A small multi-label image tagger, trained from scratch: norm layernorm, patch size [4, 4].
Rows from block 2 of a small multi-label image tagger, named by matrix and row number. Rows with one number belong to one neuron. Each number is 500 + 25 x the weight over its row's rms, rounded and kept within 0 to 999. All counts start at 0. Numbers have three digits each. After the name is the row's rms in percent of the matrix's.
After each neuron's rows are labels from the 100 images, of 14976, where the neuron reaches its highest value: "top examples" is what is common among them. Only what is clearly more common there than usual is listed. The data: rendered solids tumbling over patterned floors. In brackets: how many of the 100.
# fc1: MLP up (model.blocks.2.mlp.fc1.weight, 512x128), inputs 64-127
# fc2: MLP down (model.blocks.2.mlp.fc2.weight, 128x512, transposed), outputs 64-127

fc1.129 086:478503522549495505489532516457507522514519484528515490514488480499486492454512492502551486478490499499474462510499469523509494568469515517550501460481461482497481484502460551511490503523499488
fc2.129 082:531502468472467483509509470524517535499518533452490463499484505509474495511493525467461448474523506512500528516519522492522500467479489493453499526479539500481526532504541477481502524463487527
top examples: red object (49)

fc1.270 110:541512465484527481506427488517515501452524486458531534479474521529504524490508490481527482463494478504509488505521494520510486508475514461496453502512533495486502474493496511518527504514539464
fc2.270 112:504491458493482501537513573550476517498470498511506521510491529510484513517519514487491508542502515493490476465483540512460486514466459549460507516496492477510516515483542560462502472470468469
top examples: blue object (53); its colour: blue (39)

fc1.198 097:542487433487508557531493480506511493468507512502496486518522491501527503524439508527565499484531501506536467517476509447474512514495530522503520528507501498510417512489437536500523518531506462
fc2.198 085:488505556451486502437537526538475492511478484504543542502494524509469509489488507479459495534491449496460483506510448504462490482539503510498535481494491490507528463497474502461467508528516525
top examples: light from behind the scene (58)

fc1.28 094:490499485511498518484557557484483474527509484512500522542468471481525489499514503475500491461540512525488514483496522454513481502479517468506510515479481513534468497484476463440549493502535527
fc2.28 082:525484519549518515508483466480489535475483487510500522467529509522501451533525519483506489523471532520505510481554529517541467526467530520504470478543528492503524485485476534531464477473497511
top examples: blue object (46); spring (43)

fc1.160 101:512488493490485568492499501511512511519512508517514526501490481477500513525513503516482509476477486539471483506516496516499495495428529538535509472484458485506469501540505489480493472509506481
fc2.160 092:496533522504531473487515510502493479471513513529513486501481504486485494484510522479540487505512499482494514454487493500504469497451486489509549495540525498513555523482492517497489512460479527
top examples: cube frame (31)

fc1.141 123:501505498507530500509491501468496521491485521462486479483486528494498518486531482527498527484524497554530519499504508491402477486486506475508496533494540503525476540521510527527509512515508505
fc2.141 125:500514480463476474491480489498484506518521525458485463534468477496493513457481479520502505521515479483519499497499505495481491513465487467480498518502440518502501468551512461486527499486501472
top examples: pink object (100); its colour: pink (62)

fc1.282 084:500494535519489511514475479514463511480490508467480515483508490540523526520496481425459475453497521494496497456495468500490473514495561480515445493499510478538516479496525487502526502525483482
fc2.282 088:539493495526513467531477491494466440510498482515510535538501519487533450426516534523518537526501559543491503520504509473481493500496463521469488484464487517531517542538502497520439467512483475
top examples: purple object (52); its colour: purple (35)

fc1.209 103:502498500517545538486481506525512520473471516520535472506516489504459567491503503477490506486522527468498490528524490493480494447463463493497471546501500519506521478547530546493512492521513494
fc2.209 109:484509501520456539466492518469484498471510494521531522536497445531477497483476508511570498513537516506500523502481481519470462484504457511479486515505476484504512495502517532467499483502523488
top examples: light from behind the scene (56)

fc1.142 112:502532447467536484450523479489495532477498515488493557481506465495509511497535406500504475478510510517520525486495480523505489488479513528495528477486509503535487499496474470514496488500539509
fc2.142 095:512447542515491508556528496494492501505487506532464513505476506471510500435505510494516523484483484503521480513500501496523512486460514525512470520484502525505546453444513466491529517505526467
top examples: purple object (54); black object (46); its colour: purple (25); its colour: black (25)

fc1.148 091:473580497478476509516480459516511529503508519514464506498513488500493487476511507453539439486515513493485470534451513519537530469506497480498476465435531515501501518482466548513485538523494484
fc2.148 102:474468526481520526496501515487528446480486533492489477478508495494513505477507488545436468527485493510460515501489478495459523511508478537494488503495484495474551462513476492497475497490489483
top examples: purple object (77); its colour: purple (55); bumpy ball (27)

fc1.24 100:484518496572535507507467510516491516473490502502469514508481517487460518491548513476493503524478515477481505480514476473506513453439487519469448518515484472495503488529487470486508592515487484
fc2.24 095:524449479471490486507482487495500524504490465497554482522504518487542498557545517541527515488527518473523486521489543511511455530469500517484453502469509530495486497492514498518504429482505508
top examples: red object (39)

fc1.303 113:473506553513505483536510515493468498510488473500487508475464478511505492505540526538521477481527523480469482481456500516449523458475471493493480463473511492500466490495507529523525465524497490
fc2.303 097:513500514502498522523519511503518529532516530524469512513514504492538546489522537534476513523496461527485531524499495432532522505473502469478495500514462491509523516482482509507503513503526469
top examples: white object (68); light from behind the camera (53); its colour: white (48)

fc1.291 094:527499474502485463526489508495494504472499551468520519488511496497512542492508492516486475481514510508505519505483522459480503479460459495495548537528493548498531493499496504529509503470508492
fc2.291 081:513516507513492488488502492492499519539512545509505544522499478483479498499505487477503431517517524490469470514500506519509533511510495452552517491489549482521519537502536512515562458507510533
top examples: yellow object (40); jack (26); its colour: yellow (26); star block (25)

fc1.100 081:511469497472524510454495505488516525545527494493476509531473435470477517503478519527509445471519471551538501496500507470555503487499495489491515487481495527515497525486491545544544469506488518
fc2.100 079:475513516492511470520515523554487489494509490508522475493467534520514464509474501448491501504489505467489470521481479554411480497488554535557545522537472495499511494481486477500466508493504525
top examples: orange object (39)

fc1.420 108:509461469494474508503490556537500487511499494504478508497576497540532496486498532515477470528530488511500499493537490521414489489491493503519472514499477513519519496505509510500503503526513500
fc2.420 106:492491579493484523521518483484503540522498487505506534482447525501476497455517523454518517497489479487521523493522476476557489483507532494507504497541444491508494483476507502517552482509532508
top examples: green object (64); teal object (47); its colour: green (29)

fc1.257 122:509524507505524525474474536488478485487505495489510484474520578513479455452533501448503511493511476529522496494510480524511455487517522521475522501507458456488487523495516481518511473469471482
fc2.257 113:485538517506468518524496510526503485511436481501481495532504511503511468533530523512505526512492525499440475500500491451518497485555487517510535504538555505498465506562566495506500534470483502
top examples: black object (45)

fc1.255 078:474479515486490536482487493523506513485491503466503518466503515499499453525476524493473491449503517522492540482508516518447533502505513512514499482498494490545485475500529483553469483449437463
fc2.255 075:527498462521492481524504500441510466515492523499533521494538512450502521488490489526523494516485522450503482512487499457512457536487495510506516475498501506534498519510463514489519525479450486
top examples: green object (39)

fc1.430 065:493482509521505492474508512477494452533490497519466476488517510485473488542488535526492469499492515522498486488449484504545463438485484497508511486456492501510479541515490512514511490516526462
fc2.430 062:473537536526529489540483504458522509499514505503512495521501482498510486468472457561473508496468502431508488491519528433475526517443518498499509489540457507511515449535527492535511497481493491
top examples: teal object (63); red object (49); cube frame (29); its colour: red (28)

fc1.485 097:515496542492512492534494524514492536492502497440497528513495520529537495464510465457492528461495505533488487518481495491422485494509489498538519507514551498531485526498502459524494480490514477
fc2.485 097:484520478473498468510490490495506471500511517468493498546515508520504526484505475523515506524523539499490497519492531524453452507479487504456520501519446525526498495518494502476502493487464498
top examples: pink object (96); its colour: pink (63)

fc1.395 089:486512512471513477484512499536532497541467485510564491539529560492506461471475495484499488488529502520493536526483501502491471482502459500481502512480511513530470510485515516504534488485523485
fc2.395 086:489477519522507531504486511510558499483512474468481495522493488484524495555544488522479538530516512487523459498517487507475492499517528514494538512502488516507536505503469562503471465500516488
top examples: count: four (49); sphere (26)

fc1.408 125:520471484487500492453554500544494449437512512469445528494461477469501488504485492554488485506471524523513502484504482501467493481457532540530526507473500530608484528524514508530540448514491497
fc2.408 104:520503481513486509516478511519545480518495478515509512463522548518450502494462542487529497463487462505499503486470466513457507473533505512499465508471511485498511516474480529509480486464503511
top examples: yellow object (75); its colour: yellow (43)

fc1.331 102:484432503503502497508501482452533497488494543453521505512501536485526501489496434472526516516518513488528501510500490494517453466513503466525548550464554485520479436499503506495518482470500469
fc2.331 102:502544481516480493500504504546525477505478496516494490513498509516494525519474545527502456535479476530492511528479477512457547546521460508481500486452491458514548541512498525465488495510520464
top examples: teal object (95); its colour: teal (66)

fc1.164 119:523492524506501508511516489474498462509499479517502489490452480437488479543511562622451510531472519522483513463478501506502514519481489508491485528481516494465505544495538506525470497483530502
fc2.164 111:516547514492516506510496510492491498490501535466503473491538499535515491493487469468495459516529486516510537503474492491482480489485516504469513486506490474503528472519482498496504489505495496
top examples: grey object (45); its colour: grey (30)

fc1.323 091:496498468495550506499500511475469486471487542461510504534495484518509519495489520495463503482502496527477472559518506536498489486510514484492480512533482518480535537474512515474502520484499483
fc2.323 084:512490480504522474492442512488504492501546506499492494489486477501524494483467488518516514466511474474501517481514492500503488497519515458526522498516469497474509511545494484523497502454510484
top examples: light from behind the scene (52)

fc1.402 105:504497526459499510469518524500507525520482485525505486512495522479520552484492469511514500508512541500497494528480505508515505478510530488489510494542509500486513493545519525527509488462591537
fc2.402 111:486475508515520513475518472520544514527507524496513497471486491524465499565497526520511482441555536499502538489443470494486482499451479506430516513512526525460474467495483509514498487483489471
top examples: brown object (39)

fc1.86 138:482512506478473515514492482529517522511480501479487496501532487556482508467498456401556500490530518495527488509488494496497483460481520494501537490477513514552492509486470470516519487507499502
fc2.86 121:539511518529538495470481511507500499471518518507492497514467480466528503500472491527464494529484484517486536508507496477461494503489483502472520517513460500528526481538518502482495486521492473
top examples: white object (54); grey object (51); its colour: grey (33); its colour: white (32)

fc1.288 098:500482522498492515538581549523540526488495473502490503504552492516503515508501511530489466523503539513504492502499487549455495497496485497544525516498468496509511532473527512515535502518511489
fc2.288 087:463509553481540526473493442434496510483497534497516487516483497509520500498516472531512540508506503513538472512529486483512490506481527455497509516512516512492475477490502519517490488483525548
top examples: teal object (43); cube frame (33)

fc1.146 111:511477500503536496504474471524522485514508495534484502482493507538471508542535508525520478459552498534542488529527510481494489506502543470534477540485498525536450504459500451485514495551466530
fc2.146 122:507493524524470489532546480459503555528540535518482512526532493537519487462566480500516513483497514531549515462522504486475499517509502486478511559502487474522484499514482498479492518473476467
top examples: cube frame (40); chain link (32)

fc1.328 087:488486495522507481478439515519458593478552515511522515490469499566512509524522507507491489486502483499545523503550520499501518496504513511445475473484480489516488474526486484500495457519491509
fc2.328 097:546491453477517484505508482511534477514483542499497509484483530464471486479532471475487491491471504499482506518469509525494492527531485486542479488499506545489519534504475561499479516492497457
top examples: purple object (92); its colour: purple (65)

fc1.490 095:526508443516522489488563469485475512493458445476529519501512494474530522509479485516484503541480495539542509485480491482488503535482518475484473526503487495490476468519523489509479502499511486
fc2.490 088:525511446521498447505509520495503502504554488502469552486456481546504539496488492511533533547523518472523492483519481517501501515483443541483528492467488476482497487492529511508477484486477421
top examples: grey object (54); its colour: grey (28)

fc1.134 098:492495510510514426484474476514504531484517518492477528477499501451476488507514474517497535514482521498480470530531418449530515523516528535504531492513535477493521512523466512547492543490549475
fc2.134 092:480507506507500549519522542496488514474483524564521501520492508522529506517503501482510478484484509473539517495465561504482461479511476494499538528498482483524509498541493504485505444481575544
top examples: cube frame (27); spring (26)

fc1.286 076:479509492507507512522499464492486495523544506487542499475496535492477502525528478501500470493487528513493450461465533486552498498483505532495499481495497469497497537513538495512481484508507483
fc2.286 084:497535516544498496485515516480503492493542517521491520497466473559517477473521459517454515498487522479521496513472513499453497493483498501452473469515498516464516514512458472489524510488547499
top examples: red object (50); black object (47); its colour: black (30); its colour: red (29)

fc1.368 100:519500542509498492496501486509462527502519472555521497541471496483520532504462498511549463502519504503448514515511532498519482532519489499515464518484540509511525512526508469490503500505486465
fc2.368 099:520506434556478493490505446524511493503535472491510539493482512488477492504505532511488506527504509502504462500471525522451514540497493525469525478492478473467508522518525515521497485486519530
top examples: brown object (44)

fc1.409 091:450453541493535523485500490488512459457461488496489519519569487463507492465471513493505487522484478500486531502503491519483463510478487477509539539491496494506503464506533471561485508522494523
fc2.409 114:468510549514493476552514515532529441545513509451503496489492477471488508497505429530478508493510474493511532480485541484520542504506475494514498473527452508510524478515500536477494535504511487
top examples: teal object (100); its colour: teal (62); bumpy ball (30)

fc1.184 080:492488442518531516516498496474499561467509517551506487492518503550503520499507554495512472507521499500496504511491517521586514506514472450475505547503489465467505512486515492528455506500484484
fc2.184 100:537532506492475500526492496480535432540502509484492503503452497486471479458508438514485523494481482483458510491489500476458498489454500573503534503524484481528516489506491491511502513501524480
top examples: purple object (66); blue object (47); its colour: purple (42); its colour: blue (27)

fc1.93 083:506461544493495508545482468479502533455486512465530484493503552494501496528500498524542548441541486525503500495492468506505508500472522500489491510519455481483468474492522512521509450506523538
fc2.93 083:488511476486479483491510470551518454511448487532512494526532544506508524506486496528495495511517513443487461503505474511450475495483517482505503509519494510498505483476519507500522495517478560
top examples: teal object (50); wedge (26)

fc1.275 073:499498542488445547521493508524518527487512479484491488488551517510524520513488485450493511508490491486479529474518505538538478508510496554503511505474497508480468485493516465502517510452501481
fc2.275 065:556489448495483517520513454526536482529497543518504499499494516505497533517529585511484475480474485502445509526504501450519484524482461491484528507513452456495516504525506542510482490484489483
top examples: orange object (49)

fc1.128 079:498487524496508506485542517477502503468505498453476494450497523511518507524515504448478478529468546517485497489510515536496489509517527508514523522487502481505507497498459472549492472523493500
fc2.128 080:486527568544496507478471529507478504519487522508544510505552499493469504419535478492500508456490471497524490515511465508530477466501492529485502472497499486510524463472502500508530466480547528
top examples: spring (27); bumpy ball (27)

fc1.233 090:482516477493532503485496513525573535489470468495522441503468477480504458513474516497464475515479501505518512488459546514493544489528498472482513479468496538521498494445456501500487503509474456
fc2.233 100:468489525533472518530496502467457488494470528487490472491513534507485510501470493487508501518525510500492472501515459495497468480577492504546537476549515485484494504536529509488490529505496534
top examples: black object (45)

fc1.231 085:438476445523507461516495529476519473529460525506501488512491487507516489491481419502526493494518485492513511538452503533550506493506526479484510503500506479493527481513513511514494523467457502
fc2.231 089:583540509461515534504499489485534504512520497492498498487452524487450477503476537528463498500477490496491502522511488463456525498505475497502535487481501533523505519481484517514474524485502464
top examples: blue object (89); its colour: blue (63); light from behind the camera (54)

fc1.8 081:469502492497489563511526512489436482488559520480507488506469533453502492481458513482464496522519511494492524469487504465498536479465546489502473499465490491490498540488504470515484537490466531
fc2.8 090:528480484467469464505489480495496520498513481504493501507509468453502438495499487567519477486536494482522506500521510542496471528448466489496489504462516540487499505489464481503535498482501493
top examples: red object (47); its colour: red (30)

fc1.26 110:524496492520495434485508513521539520527474492492515523528493547529501481513454506504515512514521526557484473475544465506492512528503473507518475530502482522537491508534499480507479523520536488
fc2.26 107:490523508546495542489538503483503506539502476488512518478485458513450470520495533474500514543490531460527505480471515508497497531489487505503506489487492475511533533473511471483478505476524474
top examples: purple object (41)

fc1.310 088:574503485496497494495503493467552443515473491525498526484536509464492506521511529538520527476516489460486507484484504479432478515519517529528482463513512486501521487506478495513481502505496524
fc2.310 099:518509513507528483489498472520508493504539507491485537495507530496489484457509559491470438467477475495508515502518482480539574515505510471501477522504496493547526494499488514470489529492518516
top examples: green object (55); yellow object (42); its colour: green (26)

fc1.205 088:535512505526493503495546526514518514525470486505460512513511548476494480532476471486482482457482527481489523526562489488468496510523480472471535539503480471474470485483501557504506533488522542
fc2.205 084:428490494486498500492488466531490472472504462517530468492509483528524523493526533491525514542503501501522470471474540486506517490531523521516545474513518541491522559495453442490473491531537482
top examples: orange object (44); yellow object (39)

fc1.302 099:517484483554461553480495483484558506454468497524529481509509500553540528523516477479518497509442499517489477455486469516468510521531502509503472521506499466455477499519479517451494514486464493
fc2.302 081:511472535492544487526485523466496454512511476488510504469548502485508497473506479542514554488502497512476491499491478515477478457504540515512516506487482500500522523463515472477464527491492492
top examples: yellow object (65); light from behind the camera (54); its colour: yellow (31)

fc1.101 087:480513460488520513491513464469440510460482485510455497498538477475494522523491495560515491475463522514524495530549509503509514495504522478460521500525494502476476548508503529536477517496492510
fc2.101 081:499474470480477485509517477534489521473513520476479434472459509549463521503457444473496511527509540522511463510504522505486458502532471501502504506501464511516527500508475501504521521515549475
top examples: white object (51); grey object (39); its colour: white (29)

fc1.106 127:505492480523492509501527446459513523516521506456513473513497512513512532501521509510492455470533458514488472511493447494475463546505488488514461453475477490481487474512488492484505489480557553
fc2.106 118:511498487534465523503481504501478517458431507527502555496556476463499477473514481502515474509508487535530493500476493525484512474548491491495456497520531487513548521510504516504476510501529528
top examples: egg (31); sphere (28)

fc1.279 095:556482502520513540511513494457528455456482465497474506478539508451496504483486454592492538502496536497511488493548517455500490516475517525544494455523541504494469484510486527523495507545504496
fc2.279 102:499511506493526503538520492529523430525459528525517495489477483529516488503542491510491486494437472496508563472512528490496510453489485488451524528461507487500530497498516510500470482481506495
top examples: orange object (39); yellow object (38)

fc1.170 077:524501505506536535488542498487527493470493557478477458478505447507536552495515485518482524470523509493508479565471539526504521474501500484521503489504529514475467496426479528481480496490505515
fc2.170 082:467501482523489552486452443495490525513510493484496517501472515454447475466490545516476547521495479517486491490490493525477482524496534547440530523488487496514530513541480477527512506516498462
top examples: spring (25)

fc1.280 095:504517516496471494556498495524517524542519505486538534505557528456471498502511502478533500517499522473505467493453523456493519484496505497510534487433518477511503489541477465485484489493526479
fc2.280 098:495506452486526508457556545482504485480524471513516562467490500503515498520537497568465471529519464504499532523510525516472470534505510489555544473505496492527506490523529531509522508498511539
top examples: count: four (49); orange object (45); cube frame (27); tube (27)

fc1.57 095:513555489527488500479517493514531499483486487547539492484515497526494483495513503516476501534490433539510510456532533522469482497499476499506471500490505510535506539527509528474533511535533512
fc2.57 096:521470536482535515540493490511534530490478481507458460489469482505465521514499507529499486467510509503473462462523446513522514486536518553476455507532533496514479486493512551513481471487572456
top examples: pink object (57); its colour: pink (25)

fc1.394 096:507490515491507512513504468518533461448549489456524491531504544514513482538517503510544494468505517525485519479496484485467539518486459508523517497501531486487494532533534545497455456501498463
fc2.394 105:486493484527466490503498487518493510543534475495494515473527498546506498520520489499474516506529473509499477496479533490495464463526497493505490499512520493486476474471465501488512501466510496
top examples: white object (67); its colour: white (42)

fc1.312 112:525496538509496489482496514505527465437515504502467521515474530511489529446520503531540505517501474480549498472510474465484523493439505556513515540495532525537500475530497469546525509513499506
fc2.312 105:433466460519506477508488528526498496528538530548552511516540486516527476509514507462475502489511511480512532534490548504545489499501487462474487467505517502517499543497496515451524486507493506
top examples: blue object (43); teal object (40)

fc1.186 094:502514489541478495522512466515512544516475457508525500513522494481486499471485506484464509522520533532507454533508493505513484523464553518453490480479505425506455509476467556535545477538533499
fc2.186 094:493487511532473479482485508482483491539509474468480503486459455536523546513453492528448503488496473473500491491528505562503504474497485533552500502508520530478505489480492460489514494502491460
top examples: count: four (49)

fc1.415 087:453467510476531532493477524517510523466483509522493533521537519511529513477501480473508530531493463482525533477490467529544450505495484520521520520458514507497508491506541494525531526512497506
fc2.415 099:438537497493497481517518536543495454493529510491529500493532511502485485494487405556491501477487502515470504505489513508548538501546482482492488473518513467496515520493467540465474533508518497
top examples: teal object (66); blue object (52); count: four (50)

fc1.88 117:528480532558499479527477507511457474523508481522472537533475499508496476494446529512538465509526473537513527415571498475509506528507518485486494493507523526542530441530525508543484483543484510
fc2.88 126:498576463461450530467496505465492500478512465509516498483511489478560528537466521508493494500488507520462489500466510531506482526504514506453515535527476528482465488523473572462491532510511500
top examples: black object (43)

fc1.417 088:544559512508444489455471486478495502494487531478518529441511541534508533521494530532449524452493455487496499493453484524527509510468509532481493477492518493549484482472490518519515448469494475
fc2.417 096:529508530473512505518500543473497494499479499468503501467471462499529500491464488506487503512532520485495501443506498462487492479452497472534506507529504535537496459513504497499519523546520512
top examples: brown object (44); orange object (40); yellow object (39)

fc1.246 095:465486499491493526498512514534473501459500554535492495502509465427503499480526477492509496478502511498504496496483549527508519505533470503516490513461492546454489497468496505482537514508535516
fc2.246 084:534478453488499483473485504477553484536515460473475503485501503498464506495526520521500509525497513457506524489498482484505509487518550502500498458505523501476502490518505489522454556464503461
top examples: brown object (53)

fc1.0 094:504481483522532479509509487521517520489565513506509479507514482483498488514464526516488464496501515478535471492482510457519482508513469486547508520469520510498540548492530528541507515463492452
fc2.0 122:519507482502469557526500493484512485513454511490497475464488523517495519532504481509573479492465426480501499507522496477530539530479539494535501474535487516463510493515558519499529493490502503
top examples: light from behind the scene (61)

fc1.448 104:464603517500473500494522436498552490507529520480492545504492486495484497498507536486536482515476525540506496514490480486516535491512515495545486496498508525517529518485479481497508486510476500
fc2.448 090:579472485517514518500507528472504510491431478505509504497489515479524488486452538504468511488492485494496524516536494478528467511499497467457435473551477468549497487486504489475513500479473514
top examples: grey object (45); white object (44); its colour: grey (27); its colour: white (25)

fc1.412 121:514502477518527480541483508498509453506515487508448492521470508499513569486464509514567483527530493543541487451505525478453502533515466465459520509542519507562542476508491534495513491479511525
fc2.412 144:516486495536481505488471498520446496507543518539486483470512506471530560518484468492499486495514491503487442470487482541510484516502542480505526527556504501479497474476495557516514532499520443
top examples: pink object (39)

fc1.107 091:483496513488475479505477494495485586502494489509534523484515494473496538466477498505510508499543513464511498497501515478509459521506499487500473449482516516503487482492498485582490524436450522
fc2.107 095:530520498542517467488486527454488434465515502468450519461487511507541500522499494471501502516468516506517531489489460484508536513510494497522511528494487483465494496522480532469493478539449492
top examples: black object (40)

fc1.18 086:542505459443530504522541480499531486462505496526532504500514518478477511449503506504503472464516485517480516472488508502494465466482518486506453517521515472456528497548467479498473521493511521
fc2.18 073:529504508492488514486493475485476485457479537477498494435499503482497488475513493490479489479464481485488539500459490547489519538502530543516556467461493510503523527499538542498447503502517501
top examples: yellow object (71); its colour: yellow (30)

fc1.335 092:500517433540514487478492476472485533520466476494489509534458498497535543516518527489509545526510511500514499524542488468485445503528515539516503510487515513519495500493516443471517495500515480
fc2.335 119:531491459499508470476527508521496496584460520486474545532491480494503526508526480512479530495516522483514526480491479489512504499513474502516479460523420486504496504523491492491492508510466441
top examples: grey object (55); its colour: grey (33)

fc1.484 125:483505524513491461507487499497492471481576524457482543500488480487488490478508487492501520493470509522526493540501493474507476461449517543552501490507521536574498494523471478534542468492491521
fc2.484 097:497498476512536491520492522515480556522496545521508518523468499502536465523468525510499501484506481511493468546517513547482482505461486473497456471499493463498447569484493513500467487504489505
top examples: purple object (56); count: four (51)

fc1.218 094:575501494479474506509527494524509539484501474502490485524511525494507548533523599509491572500525515487510506515503548539502476476540504467479511492502531514510518485529480507498488500487502502
fc2.218 103:539525506498529485514483504488534502521507529475514500488442496508485492469490458465487477469476510514492525487487488478492509519503470526504484505499493504506504523506482536504493531523570504
top examples: yellow object (47); purple object (41); its colour: yellow (27)

fc1.45 073:457508586493482504537505496454550539495499532508499476497497482511514539487478544506517552501456475499486520474498522520469533518501509495499474488494481494503515511500526483538494465501482519
fc2.45 081:515491448500471489523522535464461491491470485475497534485488475494534487476490474489501447477537507522497530508506486482478485469463485498522443528526461494505524474483508511496498491520499507
top examples: yellow object (41); cube frame (27)

fc1.343 111:531510538503512508543457461505491500485501509464515552487495523556480497498494488526511515464505551520466503469509502505502501459476476475518497497475520474473457511511520456494531494530513505
fc2.343 113:459499496493466508527503492493485512466530514557495503514485553506514495481474535502542503483511535467508496516481462472474471529482536491482533517483484510525507486468514495536499463499479545
top examples: orange object (40)

fc1.242 101:492486510496491517496504507459565495524485504518518502497502480543503487503464501500513486473494508468536518458532466483479499535459436486487496532527498541513535570491514501509532485477495504
fc2.242 104:527522499525475551499504503495498486502502467510500491519499493482487461501444512544484466545524515441486471508478540543473478470528497530539479538519500487491511495494528491501496473515544489
top examples: egg (27)

fc1.110 081:475484516531481487484500517495508459498491516502519492511567503521501489511482496493501502502505508491527517478503522485453504472507511484488479478470532496488516514465491535483490480508475511
fc2.110 090:481507479493506475504521441466507468502524494469482506531420498506506473528485485542493478552507494500478490477506462499539460518520510531503479501480467477512439478530496495524496509503457498
top examples: teal object (61); white object (41); its colour: white (26)

fc1.108 106:527508453521494566539505507511534540511470492510506490487512527500500506502504471496505506500489474501497489571540449532491502483527534488478502479488509494440536527508492533521455529469492526
fc2.108 096:490514521484488480553476502491513488505502501490514471491506471491513533472504514520480454489471512489466476448419519475531518474476481514489474539490501488475513520475512491519497497495516457
top examples: orange object (68); brown object (40)

fc1.44 108:511524478440547493534494498486504503547519476509499482499504472468530517509506502493522535495500486529491476494466470492505528486467522501526450561479436493504493484483488499524451508483496528
fc2.44 100:527459489520530534471515498513513514488490484521458474505510495501493482536506493477477521522443529464513532523506496520510470511480492508509470498488527471496510502460492520514497519540488508
top examples: egg (27); sphere (27)

fc1.23 096:547502490492504501505487508498500503450474513481490524494514483472508556425505510473509474486518473502515483529563470492503477507513519484491500528550490488479513506516460515460500505448487520
fc2.23 092:483472524493519486510486540456513515509491461522517545487470540532550491520474469471479511457516493511496522466490480522488507494503472513507509489456478536526504505476477501485515461508473475
top examples: grey object (58); its colour: grey (34)

fc1.494 102:468458493486485511559501522504516487449484478517476510516564501481513483515456522507488455465528513479484527502512511474497540486514470500506507484505495513501524480494486493521488476525503480
fc2.494 100:491509453523494462422495474476521488523517501488530492468474498490507517492451491517496529482480487472517512520522520498472492525515513516525488507498531492505428494509506505526507501494467506
top examples: red object (87); light from behind the camera (52); its colour: red (44)

fc1.155 074:476510476459480487517502487521473527511491509525504532489530496499521452495519525518522548470524507454505475505494518493545501498512471520487483541506521482467485503514485496494474524460520485
fc2.155 077:543514437541500533502533522498562505547465515493474463502520488487525527467534543522463491489486460523501522489526511492485515509495510521481509514470509500508536487503491470504502479504513471
top examples: blue object (53); orange object (45); its colour: blue (37); cube frame (32)

fc1.488 099:514402453512527500519480496445524472471510503525496492473481481477462515491519503542519538468495536495501465503507461475467467511491532480509515521476541465509476527507511545496465483494487493
fc2.488 097:501523488465515566511520518550496532473522520485473484492507523524511477477475533480480447512499488493489523529476473496549530498515453492471518487490486480507545467511490537504499524546500451
top examples: green object (91); its colour: green (63)

fc1.304 096:550495499522527478481550524552533483479490477521489506483464457467516470460503472525488521479487505536484473496453494494468542514475518560544546504508522530493491521537482466505508453538508495
fc2.304 089:526490503494509546501458513483506499507481520513534470478492504505434526522538541512547504484530461515501511487509463524481464513495442481513547496488495426500522539474524571498471534475492498
top examples: yellow object (58); its colour: yellow (31)